{"image_size": 32, "arch": "dit", "cond_dim": 128, "logit_normal_time": false, "inner_norm": false, "beta2": 0.99, "alpha": 2, "steps": 12100, "batch_size": 128, "lr_schedule": "step", "weight_decay": 0.1}
Rows from block 3 of a small image flow-matching model, named by matrix and row number. Rows with one number within an expert belong to one neuron, the router's apart. Each number is 500 + 25 x the weight over its row's rms, rounded and kept within 0 to 999. All counts start at 0. Numbers have three digits each.
Before each expert's rows are labels from the 100 images, of 14976 (inputs lightly noised), where the router gives the expert most weight on average: "colour at peak" is the nearest of a few named colours to the mean colour under the peak. Only what is clearly more common there than usual is listed. The data: scattered letters and digits in many colours.
# router: slot weights (model.blocks.3.mlp.router.weight, 16x128), inputs 0-42
# gate: expert gate (model.blocks.3.mlp.gate, 8x128x128), inputs 0-42
# up: expert up (model.blocks.3.mlp.up, 8x128x128), inputs 0-42
# down: expert down (model.blocks.3.mlp.down, 8x128x128, transposed), outputs 0-42

# expert 6
colour at peak: black
router.12:473467502476529523486498512511511467527527490499500517548506529440520444507504491515520493505473523483490466501484476509503483463
router.13:475549526478517513471518510540487508499566495500484470452506483480475476516558484555523510464525534537523513490482516488530518503
gate.10:516504485503533460540505500552463500472494486519504540481496484542487551485510485489496467524515485507482500487505501532491494520
up.10:500485483488508468476454523571500519469519461488505508552545527508515498469486515481482484507471484480514478501453446478510522496
down.10:445496541489471513506532520522500476534502475524496521459469497502511475509537443493477509539481489508518521493412500490525532488
gate.11:493521524509518483489510509510475497487544521536527538464477480516506544483505521470517498536510512500463513490493476509520521468
up.11:463523508511505480508507465460465496480457477479505480500455476488517485531497470479497499466542482509496502526539551460499514538
down.11:509483537514523492511511499519558454444528510487515539494513525495492534492500540523522497510507467498487494503507529511461509558
gate.12:521516530510542493529486530522469508476464472504488494460451493503508478490495494496525484515445494534480470506485491531511509509
up.12:519541474531504489458478512482487476505457487519495525504509451487505515510487508465508481498485529475488556482524552542503480488
down.12:485487514459489488489494474513490497552555506497510500523503534462506463511522508506464463504567502518484486482484494506491560486
gate.13:526501469585472504458511469487494505486491501512476488511521510497498494476507488505480505485560496495502494458511505480464474557
up.13:497515534514504497510491543524508496498497480481525500489482463502526511570511481499530477463497516485477514537527487535522535453
down.13:506468533531503507479556512532460512465512503481549478513424498539534468485505455510486507475504498511489502497499505466500411513
gate.14:486526527524484505524484513545490491496467466512541503528551480501497513508458517480485483474485495484471554515462521554521502484
up.14:512508479516520477524493512517501477516497475509494508520451522488478492508458496533496520513490481499541517549466502571505490497
down.14:506554477482491476511510461498504469475460517505488474433481508451498481537509517488482577497498503500490492513502516474497505538
gate.15:475502483468516494502496536462485497504517522533538510502521533485508517514494512459505494498519527514501492498509478512480503479
up.15:490535511489514478501535549579492522504479464474470496520502472486530509505500471485531480495490513457472490499475459562474511560
down.15:492511535461462514534492485506496510516447478562481544495545558502477496508505517477522462533454491522502497494487494492554495518
gate.16:497497500515503509515496501513478509487473482478523507506492454534497500503446526537468468502508472471448504498513520462499484510
up.16:482544481467494511487497493488543503497516490537490508549517525494491539494535484505498509498501500493476492513497520533462498483
down.16:480484482545501497461495480485523464520466485474462479542495521520511491488508498517528514493498483511541478477499443489508450570
gate.17:528470472512498494473524532518457527464540531482524514478538536508548465501485534489508505490485509495507538464470471475508503512
up.17:521486495504501518503503485504521462497493477492472496532494489506497486480523496506524505499518526498507477499495500442486501457
down.17:479533533430489502540488512491468496505491516509492454489481503495493538490489496450502532485532521478503493515537502493528438477
gate.18:482468548461511492520492535533466541472508518484553524482529491515499469501441546518531484497478521495476507505472469506510512486
up.18:527506526529486516485487509552504520483506501483513476485454453512479503568530497491522497489493475549506468466494507493492508527
down.18:502469476484525497546531514466540473542463497510451534474518499486516526513477525517469462500483514493497508493486523525515529418
gate.19:511500480481490500502518527472525477489526487476472476539485516473523482485454531513495525496498508425503502529495480535519498511
up.19:501507500482512507533519491487492489530509504518483524505478457507520487506526503495505495498494482492481481523526551466504503471
down.19:484509532514549508467471517460492494509503519487547495492463490481494508500477483512531512528527446513516535506508483463509481507
gate.20:472522530531514448520512504530470534470503475491518532465506483517517512498494525477509452519503510497451500463497508528507530497
up.20:498488471480545495473496482550483491520511485492514543552547480532513486485471542486522478526480491476484489486507475526477494480
down.20:471506483518531497536502553488541513549474472528484544502505481485515496522544454505495529489430485497529503507498451464503531477
gate.21:518500484556496507487526466480519519496470492507474503523494510491553476512480501503471510458588503485514490468516504453509477523
up.21:491461446459505514484507490442507481527534496516446518505514519480500476443515504494455518513492504528527484457461495447476495478
down.21:516513449469535489524470499464532509552486452502446543475531515460521474491497509511485499480507470535490516463488503527546569465
gate.22:454498494480509491496516512485513504493466510522497517533487493479517480509482472458521483522507529492499505504465483531482515501
up.22:514496505523499473496517481512515525496464493466536509533544530533533528467458522462510470488495478449473473492518483532502491524
down.22:467499503513528497491509524508560482537461459495479542484504524502505469500520439483518488484474489511499505497469533490483578515
gate.23:508539489545509489502520516457487519494477501506497507503487484512540507518531493450507499519542538462464520442509496504489498457
up.23:496500487512479510501454530494476491538498520535449489474442485483470505459539483494506527519484491495519530494462479522496496465
down.23:510517452473503506539533497482474552503500554491486462463515496481526520494532519487526524490563573480479508515514466537534420453
gate.24:477501497582478490506516509512503507520500511496498483483509508502490493451499500507458507526490500482513509492472498457486463535
up.24:481495464470504514496481502471467485495546531526472507479513521483474482491506491522493524557466496511513498531515506491510464460
down.24:498486467495516521500508513543532503513482457515493557502503516529470500492497475504476499480474510479508475445502445493508541475
gate.25:526504495557482494486519484523505504512513521489508509510516468541491499461471531499499484486520523479496534427483520457507482507
up.25:481498528541497523513481511550490526499501467497501504484469486483489500548547461530512493501490513539470513492513506511526520460
down.25:522471496432504511498492503481553504487548444486495555503489530539477514511488486531508549458484513483479505444469551490490483532
gate.26:505515516563483476511506503544484488509481493498528500498497508537495505476469615451495482499495500459498505490485504509489497535
up.26:527471511523471487478525482511491542483502496491548500506547468523481517483487538464489498503559529507538484471487476492509502562
down.26:494531527582544498461480498498487462525469506495515470517493453494516482506490456456471461498476505513524502554516475494571487460
gate.27:483479523428491503506496504479473509504514539502509514483487486505485532463530509457499494533513494505486477518497463516487514500
up.27:547476477497477515481474482472523512516514514527494500493524522527463545461518478524460519506521482502516493506492508477483483508
down.27:498493538513432488479524489548469521477534529518559479526493500515509484486517511533486474488544522538485518529484511480433547515
gate.28:508474489568499506465513463514478488517515494503529540505507527508530499505518551509457514494500498494522519468490531496507498554
up.28:517526511461519485505499491509479533500502502486504511502510495486494491552500457529500486504515476503480541542533486508517493488
down.28:502422504409510525503503494524485516488507455496519570524534477500490500493496480544499491480490492517512489444486522486470499540
gate.29:490464522492492493485505475492503514495508521528504527479468487501482530484532474525507530540517506495515499508493474464470507469
up.29:488514497531490505522484518538496502510490492477494443483534523513487504522504479505509483464483451498508507504494487487495500533
down.29:448506519532556498497524529530556463495479499495521575481480497505518533513495485510478497500470447487525499499507512502484522558
gate.30:532503495563508478515512478563464501492473508506518496501486499506497481529530541497478500503493481475496535493505530461505508540
up.30:494496498504500518483485517455524501514502485504454512503492495484480494505477472513533509494503540524482478521508505496510492449
down.30:480494532503492517489507549463493487489530515483495451542504531483488506500538494545484508487503494478535473485519459490489423536

# expert 7
colour at peak: black
router.14:545454446496469552516491530478532523511492511535483476542503504468497451509483462509501518483522517528519535485486537473513513462
router.15:453481515483447509455518500478496502463497507469498511556543506461517479509485541496502504480493571480502521518488501523514518493
gate.10:516489505493518459477501520501488519480528494521484524475498512505493529450515530520485481535490514498522487459486507508482520493
up.10:474482494497478494511498543501524542500490471491532514535552497517514434522480521487508484480512494473499527512501516486490466477
down.10:472518502515518486479471506491559500531502482454508512502544462479491493502515487444504482482467511516553511472466461519497514479
gate.11:473518508548514509496480534508472513524477497498505524504500503521558504480496498526482493510456472471473481489487466472521510541
up.11:490497506560499517537514480473493510529497528497494500472484488497487479496530504468505516532487505502484477555500483524546493520
down.11:488486522453529486488503503465531502486539511522551535523572512465534493502508497482495552498517501506522500499443509502525546517
gate.12:449528543483521460503504519509472496495518450519515529478528498513490507489497543447547462514458532453462487491488443522494522482
up.12:561487498503506505525488494517480483598488525504529492456462446486444531497482495478474521506498488465520492513523527516514515482
down.12:534509491504506491575474507485482508479530543520515521500505519506493528506519568492500520546511486486443447475520523510553459527
gate.13:499489506530523516484487515541500469489495441511504487505534521496476473479481509457529494487494508489496492479506477554482471544
up.13:482530496474493489505512526499524501529503540499490500482471477469488527480485449520498480496559479497488475505494479493472504456
down.13:478477514549526471551468462460496483506517497505494499533502503504506481495470511514504537506469556466442475525469508525477483523
gate.14:479487508465504489469508528491492488517500486519499541518520497505507512431529519474550500517481527494499482483482437495460484497
up.14:561508482514514514498487482557474492488465478505517470466431472482510504527443498559465498517502484486491516474499548521530524498
down.14:504529487513509489501472526519479494508476520489504512509538491512485538485467526506528496479519444488492468458545483461473488461
gate.15:524530493491495510488474499533461475477483509477507471498516498496550511490451547523513510521484499474489515516474500519497507493
up.15:505481498496525523478493479477512495529507481496511512503457476486542499459502459497507494514508487512511497498517508500469468555
down.15:521498523490494548489510515559533472512527518483522511473468493508513536492514516536507497489541450553506489492513507457504486511
gate.16:487489501503534511494488487550457515471523489518496552525462460538558445481476535498502496484474486485487475488521503496511503469
up.16:520525508529497480506514504536470524470515504494528526508482489556519473470484534521513471495494491468474514509520498519528501459
down.16:519458493507522509509491450525500506509520499488490540450445510476506507503432532509449513526532531473472515524480503527477502494
gate.17:494538509487546495496530483502497488500519486498491490483480470578503522474527518477545458500544536469468432484533459554482455529
up.17:469498519517503501510505476513503467501482503499550508467507522475543460564473493507491510484494496486507523500518531487552503482
down.17:481485526520496517503530497450474552509498447496480506525470478534472516504455497506472489501505525491484577514522494556490469527
gate.18:461532570502514466507541483527453504489507487437534510479468488533518492535532508504500463498495512483472465508533451519509518557
up.18:466529513563502502499494481475511472496488509514500512495487506513524443522525481485484492485545531491511511458505528476546511450
down.18:499456508486500540491512466501484501501519523500513502485470510499515521511550485570514469496457432496483503575480529485486437546
gate.19:517518482478506510520502463505505552465514468464487483483530525542495499496560500531529484481497499450501482492532466540522482512
up.19:461483514550473507475490503452497490518492499500498496489492531476534496544492515535474496516465484505463525523500515450519544490
down.19:500481523490503484513497483510517438550502500464546482499539502478489492462491488503496502447475455542533502473459539477469498469
gate.20:473520544530512492533487483497485477488504471465493518481463508513516476522510524516510490519461506461505483469519490494559494478
up.20:480485485486498516507479501479506534499503468525476492507510518480541523515541472489479503480525463541498481548511501502438512539
down.20:473512528528434496527518503517464449489471502483493461534494514537480541520521488505481503485458522509519473505521510492520366489
gate.21:510511511487495500480525497534503468479507503502506515496453432498551442519502534501518510455467504495485519481504504534530515507
up.21:511495492476499506510493506422499481534502475491488500489489474473516537488488487498503502499533485512503478525506498487488491506
down.21:473513494482463494508526535553513506518448517483515493494520512485507520478523486503471510524509508493525490480459499495527516471
gate.22:514489502497502483502508479512497502523463559496528483482488485513435528500507539494505474509477503428468505507499499474535509516
up.22:487493488488500505473485538470497515500540496510477476484507522477534507483476459484478517496528516497535486469479508482525501542
down.22:450499508501444510541507527498487489494509528461539483516495513540509518509526477484534510506426494506522492527484504531496379494
gate.23:449502526454498490479529507498503470533489507529487490458513454490502495496463496458534513496494522536478454501499507489503502521
up.23:508487485452496488462477536531483514542495465506440524517494503480511462491472520483495508509442488507516534517482533530478535476
down.23:537479478480502506524488541484531522511514501541511526510513471500483508506487506459517510503514478503520477453523459472482512478
gate.24:489502502488483475513469482507489514457507483502505515506509485516517466485471487521451476507518482472477529546502485494564521499
up.24:490510500516527471507478535525467467498496449539506554502490471529465485453471471461484487493514488512476487495490489456548516496
down.24:484522512520496511497487493503457474470455470507534539505453490503484490496500468433493501523497529470512524542464489532497477499
gate.25:405515553468489485475521513493513456467526485500518517491556513503515485504524520482515499476486502505468469529490447536523515527
up.25:493533500449492506517535500490540529500495461483526500544540475540499479503509503496507454481558516520465513488518527505471469484
down.25:510483454460477492522475480544498494504530524440458484496524503510559497492516495506470507508513523523462505448499518531526480502
gate.26:474524518434518488503513479503488442490501491511447519469516491474493501479493510513536499513456516534501501554506488510554485452
up.26:515513493523513484497538491448511537481534502495514503519508520504552534508521498527490474504537496463463526488475518507479503559
down.26:487518495542511516484536498505454502513484517477511497515513451508511510503525448487461509480519499461486542511486496495465474464
gate.27:487502494528498516478484511492517448493528498515461506479448532492509489449510475499495505522491481503505485456505503531474504508
up.27:492447496514492531522491508501509479507515489528526492506452487491423489476484472500511517506521494465517526486471522453474502477
down.27:492481492491485491468486515527470476481513521449541521491475470500519464468533443527477500499495522478521529487526504497543513484
gate.28:523543487491583492511510485545484490505518457492476485472475509511498481477506517494515495513524486477485493451507493531482448502
up.28:482483509523524538547505456482540525520477519499504474446479440539464493534521478477526502474531493536495456516546501460504454545
down.28:525533492526537458495482496453513521495474471513502507550521520483477493493469479481498500474452504458498493531508526539528499492
gate.29:479490493489538481500487538517475484538542503527461533503454470491463482473534525457508503517468479517479497483485493520465501492
up.29:491484494512509497503457557514480541524547499512451520542486502507467493449542513460507500510475495506503518505478488504453504459
down.29:456481529489458498475522489501477463487505494495502499501480480498550470508531465528485497503520516538552538534463519499500481482
gate.30:486487511524526491505474527559491485506486479491515520472507499481556489559493519463488469511453494496487506531516502536522522504
up.30:518511511557489513525457491501515480475462445479478499501512512497495512474489500512474482502468478514494507522486511518516489509
down.30:483501444494553483522471499526538521511532485464494495476494468451506474512516504488514495482532457476497501485491451526500561480

# expert 5
colour at peak: brown; grey
router.10:482516541486479508543531516521477533521500529456506478440521520525490551492522486524504476523535548525525459499504444499496518498
router.11:479497550466499494566541542496489506480510556487484460433482511525487498462473487514489491521481535527531518505450492501505497507
gate.10:495503485462536496490531457484452486522479508466493491504497512534501490507491507490478520519498482497492503472510544441514480469
up.10:481512523514503498518481460487468536481535486481456496499528580525486493526543499527491516503478486534551489500486498469510470509
down.10:526541523570502486483531506463540458530480493515496519493516456519476488487507552525506511540481490524484520475481455467489505473
gate.11:497487538561489503511463492528473479529510484454509482497476469497505536466496452549494490496494493505461464517507483519552514481
up.11:483519519504500474483486468503507485476482492550509499519510533522476536527532540560480508508470485477500491499524502527457432532
down.11:477508523505489472525506517549537513486462503503512510513509507481462490537508495476488473477518510504509513502531466479539478494
gate.12:545436498503446537504457521501546513496493480518499438500487504483502484505526472536534518458522565536545489510531487511484477543
up.12:432470498489453504506472528477504511514556477542496479511502483477447501523534492557464516499497515476505494514530510513478495489
down.12:452491534541518511480524493497493506496472470508551473482488465470476501506507474484453503510496456479557500465531493452533491463
gate.13:508561469478476516464494454503500473500482526546447479514502531476507458525538495508496542487505491525548495495513497484503442492
up.13:521455525548507493482443482503503469481574465517470506518521510466444524480530515532466503491463428497519497536525526479524499465
down.13:453484540521464525463564493501419476467514499516498489519459500503499502529495456498482504507491428478524504532477475498483507512
gate.14:536559470501504525488515468467526460493492499518485482527510516507501487516528480525539524446528520534522496470524506473509442526
up.14:493514492535485491493463516517487502487525483498508508506487471483478497493511513489486515511474466476498521564533520566499480444
down.14:476515542518481527430523457510427499480471449475509456477487495516503497506536479492480488507478470508491537501489518499495492498
gate.15:558527493515476502479504496489491488492488524452482488490464462485470453565572508458499529479520505527511523493524518473557516452
up.15:456506513509525487503498492551509492509503475514515508499514527505523515462412515515534466498489472425442496540529497545445467525
down.15:474497538466484529488520520535457504502508448523511428468513515528502499502522515461474485507506464516538520524488507532496478504
gate.16:522498482539452510504499531494505501498501504452502476496463497509452443528491524534520502465531510463489519510535503525508473503
up.16:473442518511535482498494488514483482490482475485512510505522529495548531490517508466493492545455440504499477489486483476505506460
down.16:528524507459500508510477532481485475504536472471508562470510531523500473490490546482527498503509483529474515511500510528454499508
gate.17:483574513506526495513474472530490550494508478483521557514465517542517466531501496462498474495476457526497503469514492533487500499
up.17:536501483473519476484511453487472492488487493477511546522464500556529473529510531502532437494473519454465530497517507513512523471
down.17:530508505533508490526517441508525465482568532468508505521489471475492504505491503492552519496487487478493454512487486526455510520
gate.18:516487497491467507505466496488496508454498448475496467505506502487519521474510484489514520499523500459482471537498468497514477498
up.18:476476511466488510510474470480520503522536518503497500512519485547459515460490503503477505515485473463499503478509521496463475502
down.18:446504524514508491449489527501469473482449455506483535477489485530477510496540520475481460526510494454496532486498482485514487491
gate.19:497498513502542488507472487499516498529478517501503534504509489492532491519431501482517502481495478407452499486505513473468541460
up.19:481505499507514515496504461450513448542474519542444513511496513497504527501462498495496562490478488448487493498495505512496466482
down.19:488494526526503502521510497471504489502477530476515481500503543480548489484380474500529521467483488523499511523513470500516493480
gate.20:481508491546484494518472483468510464508466459489552498498488450521464450531485498508492481463516473450452501507566529513468461525
up.20:505503474504547468477483491480481502509495484486487558512524441519511491546500538467511478509501481467485513490521517507490520457
down.20:503536502456502494510458456493523507540538498477483541475523501498506465497504523461483505504513503541463505511454521500475537525
gate.21:536482485518503491476492489494470454529531465515521534492508470463510493516491539465525502516515518470481523468520484518453487562
up.21:490560505514501472490464519479488477463466482455487478503471507507467509507477518520492441469513468479482504489508535503506517519
down.21:509508501452515512513496527532513542456501515544501549427492480505522507486518506418515508502520537480469541519503533481525558462
gate.22:500511469490495514499508484500496453482522483507495487509502503509454481508513504519486531480500473479514505462549514520514379502
up.22:452494524488518500529490500496457507515526540513468523469492527507519533483507467505504541523472498518536473527433481496506548507
down.22:492514482475522496534515538508545498496462516528488527472510488495480532495505533519515489498513543491512485472546474500477490444
gate.23:494493506527489526521510479463544500475467509504452486489520509467515483537508468534501525467515514514502507530499523451506484480
up.23:482538500529506491514521449455507463493491511490434487494545535500534520486507491536484510505494496529529506512485531461496479494
down.23:463524555516494502500492492471508448497537503472504484503507499515507518514497496455529522498482479532537490531503496495471494521
gate.24:462495494509470523505502527466540467507456509526563441500522501484480504485490481523497470465515532544522501511502515489515445573
up.24:503475490471541495489540509478490463495495520547445500503495544502526527484519503485498532514481526530538502484482509486488466495
down.24:507453501482486515527511526491535504538551469460492579499515508502505476515521537517510500513471517548471492527474497504447515514
gate.25:516535475537497494472472513510521470517465465531495493534518494499516513515481493486523477433515513453453528476492526504482481480
up.25:506511509473493498500510515522522527488487501473472486498470522503524490520510493517485466464484544537509495445456478525523507487
down.25:461503508468501508500526540489490477519480467510510472448494523513505450460505518502502533502483456480500488531498471504459490531
gate.26:509454437477497502469498522509509522522568456528501490507498495465519472529484499470521517494505546506503579519494537525498522520
up.26:425468546486503482514501508511490511542469506480513489495541522550508562488530502508525484512523492479492432555528456515483528502
down.26:486497478475463536533485522501511500461521431513498516519456536508513501510517472557500505517485532492497479462501477522516493514
gate.27:526507498491461500510492556513483544495491526448545498489462455496453496527487513482498503494528476509501522486490522504534516476
up.27:532482511505458514483477518496473542480529520480513483506462472461485505506505497506503509513530505517501509529497502476519524436
down.27:542529460534522475524478504476528491506453532492477558514486488494503504504481484516520530481484545507440487492500477490534512496
gate.28:510509503526529499428450529561514476557491480529496529537480476481492517471498481518520489490504483490503497533486469457484518490
up.28:488475484513481503494516507491481489480527491458483445501517518478462475533512512508492512504514489496517514535516511495503457465
down.28:454464519504544519473461508511495529498429487472553519520498515478514535500481445498498476513528505520487487506501526457521517526
gate.29:488446490501496494477490504516512490477480490521530501549534510470538521500472512496563498467501528449489495485488498472467499537
up.29:491480534509496507511513502529510564468488494456499466493496552446579501526538494501506509461497502515506470562496495472510530478
down.29:460495508503500478452507531514434451511491477535531451552520493546460517525498534534475498493484471516528487484501503540496471514
gate.30:512479484485471519478459513483487492474547487486550480497503507488495492473469521535475529503513526531520480486508513508521478488
up.30:501536512506507478506546489518512454526454498488502503496484498505501485502500487498507498483489446496465516500505498474508472516
down.30:515493517472470487504485469482487480486515490517479496470509483478490501527489507484506496535546475527530495518489515508467505487

# expert 3
colour at peak: pink
router.6:514464478465531514470482474529514486490456516514490518532499497544527515460443513464507453497520490533467510479486514517462524539
router.7:534505460511475522494523464469493490494495489494525526544493525517541453479499494433487520471592554500503540480480508482504503486
gate.10:465472499536481481539505506532522539461534506472513503522496518499493476495527499519486498503487490473483505523510496482535520472
up.10:508497530486508515493485532494488468484499493530532498454466456485544499521487490485549507485503523514501508517516460514524513525
down.10:537490495537536483485509526474492481476480514450472528484471470505483497531515484517505513506491515478479489488491508504500492514
gate.11:476518514477501496557537514525507498496506461488488472500473499499487498502535501510490483485516472467484511573478462509488504481
up.11:520489500435504515491508535492497483516508517492498479501494489476511536496524471474552522482538511540525530513461479542483515495
down.11:496526490529561503442553519506524486484472528524489544507483535514524491507532496554471479522499494470489508500483497512528544507
gate.12:472516505471492527485499533484482473527510488542493477500503502463450510479488481509538523483498480530497527589488488510464497515
up.12:495498491475508502509498516473516466531520470545457494492477549486478486468517496510530507511501497530529509501473511476437503499
down.12:489528495534536497504497505486484475499504514486469542514517499533484479484494511568494477504461512519477492499485525528488553515
gate.13:502504515503498496535535475527501531497500508448472472472489488508478492495506460568428496510480479498496483472531545429505503502
up.13:497532518494502525470478535504480502542458506531510507500496476532523532481531500458499497517501513545507541508490470541514518500
down.13:498517501576485528451494496518476467483470514479511521498467503512517504509507540498481491550476519482523487489517498496470501507
gate.14:504492485506512506497509503481501538486525496498497496494511514477489488547494483556492507465518529562500508499503499494538494506
up.14:523505482529509505481501490458502531487513510508497507510511520493512493523505479531474503493515522585505503490503517472550497495
down.14:463520476530543505505500513512521504480550508509511534498545505478505483523520510501472538497477493511514501496521506500481572493
gate.15:453513523480519507549473522499502492543490509519505505489517507490468530467535506491524496516511493523491487570458443507453516488
up.15:466524508497526499535474551494512510522489509517501492487524516494482503462548483481515482520501478517505473570463466491456516491
down.15:471510490514558513466516498529496499479490524539529538516496517517498475493495504525457466527503499504516491529474555485536584529
gate.16:479496526496510514512492507467487525498520491492497491482509502474475501554507468541500500484495524596496493524509474520525497500
up.16:502531512508505488525512487545519493510481519510507507504503473518512500472491532469532504500530525416494502510482476511456513492
down.16:517488498479464487548476499519484508525505466484462477492496477487479524492521503471527490499442499526509507490479481503506388464
gate.17:471502510528470506524475565487519502508486472494493463508478518477470508476515483498496498517510446500521497556448479496466503502
up.17:475528540517532484508519473543473500510525520520493523468492470500491466524512568526498504510495516467471497463479482495523550448
down.17:492484480461503491519476531507547526496552454477526479477493489460489514520484516461496522463476485514511478493556463500478427476
gate.18:460523508491521520488507559491514503495480566507503504524475481528517503491506511522475484494481509511486479463486497491522495517
up.18:462540509484504506495489526488531550464532540505508464505483496505486505486520469498504501481492510499505477518488488466497499516
down.18:505513496454506501498485490507521477476512496468510507500480487498527523526494516488498490501490522563519496486462521483454495503
gate.19:484520531488495503512500505531478515511491485487555500450494476497502503523462502479507483496514457426456484508500438495485498547
up.19:500502475488491502492486534468479488509436503529534512476531488480486543492509531503542492520507515534507535530487524551442518488
down.19:526456522479501482495492516490531513488522510497524499511516543480480464494496496435474495423502494565495508447519507487496492457
gate.20:511480489565498509506520491477507515470484519477474485483497505497525507493481471516499500509505491513530503460509528491545488530
up.20:530496491497498525507499515504499484537528534526435508525543494481528506419465491490543522513516512539531480491447497480474492504
down.20:487513498465483524472506495487476505519463490507532506533511517499522523518527502519498512503491498485513486481500525534539489506
gate.21:504525515465515494496511515476471532495492493520487500488511528477498492551509494506468514502483495455507519493489521468548492495
up.21:527519512506515509507481491450501478525473513515467491484486523508466488504513441498453506505487510559530523508484508472549514453
down.21:512511481501524519482469465500490520469512519516508550493507549519518491584478510541528485504477487487538454467433502494528488529
gate.22:452497525518507487542485523489471529500499485493499495466473488494463509526539479541499481523492470503494497524509486534496521462
up.22:520484500508500531506498486500516495531527509530490515511510485510508478481491514469506554484549513510528494520461477475446505490
down.22:526514489498463507532496500486463496507463503467465513513505475470511524491511490469492489529503545501495509494482496534515383478
gate.23:505505501505505513502504500474486525490532505496491498495515502487480489564498485559496504470504511539499499498502497508546489478
up.23:494510508547498534497506507456494512505521509508495499509493477489491471519503470539508527468526535543523504512496488478540488479
down.23:479501499507528520479480495529535519506540499535509506511489504508512499513562515480464514508470467520531506482492495510470539502
gate.24:510515496490514500492507522468497526511530477499496503494524514467489504526502470528514508493509535620479504515486458519517507477
up.24:484451495422479518509481540505496476488464484513501481495452468492482507506475501489445487500497499491524473482529551521484499516
down.24:481466509422495484520485504490512499524507520486488494517497487502490512492466487466500477480510489531492501463498512501508450503
gate.25:533536483544538508504497467495502531506501490490448497533495485510502470511526485531454500478501503496500500482506548482518487480
up.25:518518488494522527461513468472516521486507495518452480491492479509497488499465477502466526493509531553537509473518520485493480524
down.25:476516505540511492469551503502491535477533526513480434468486509481499493546498488490490517508505447477503519474512499501460484525
gate.26:474513522494534501476510512506480481516510469509511498486476483481480479526472500508552511477505532597498484494468444549481484507
up.26:513498471501485502495497528510493505501498529477465505547504517517520489517487487499545524505499469548529502488471443511517475481
down.26:464499507536501518511502523481501468462511500468491522481502478509500497531536503486554489528504536504520509462527469490457502490
gate.27:467487508478501502496470519505489463455536494479502494497496514512424485532482535531532504483477527549506470530532469515559494474
up.27:476483479469482498533467522525493476482493516512469499496488520531457485482462489495529515514470524563540450482509514505531494447
down.27:478528500531515506501478501505558495501560507493502463502490494479446508471504527405510475481501457448504513508519481518517534474
gate.28:524503477458526509474504545518509531500481540495463514497510500501515546486448471519481474528451502512495484462465537522481509534
up.28:443526500572496475500477464456517437512468444498510504511530516537504470504529517491505482499501493472475475518511480514515493495
down.28:464518455476498491526488510530472472568504513493494555462506503478508469495492494470508487510514512473485509539471456486512510448
gate.29:462499530477511491535511550504461514499472483470523497460460484512474513511515504525491476523449494494481474512499505546492535462
up.29:501523499477504451479529513490475480468470482480520493507492495517505524508492509518522467520450496498478494425534532512538484515
down.29:463489532514546495464502489470541514497518500532531491525485524529483472508497508519473500482478490508495504509515529482501643532
gate.30:513530499472510500479536513478500497536541489509508504482533479473495505519467477518545506503516524599477515512480483548501497492
up.30:512479491562491507514509495505507548458465480465481512522507511493527503476501504492454500510497495425506529505506540477489507500
down.30:483508522484522485515487512478513499538514493470522516494517453489465505497457490447493461457487486536508509488483505507518439502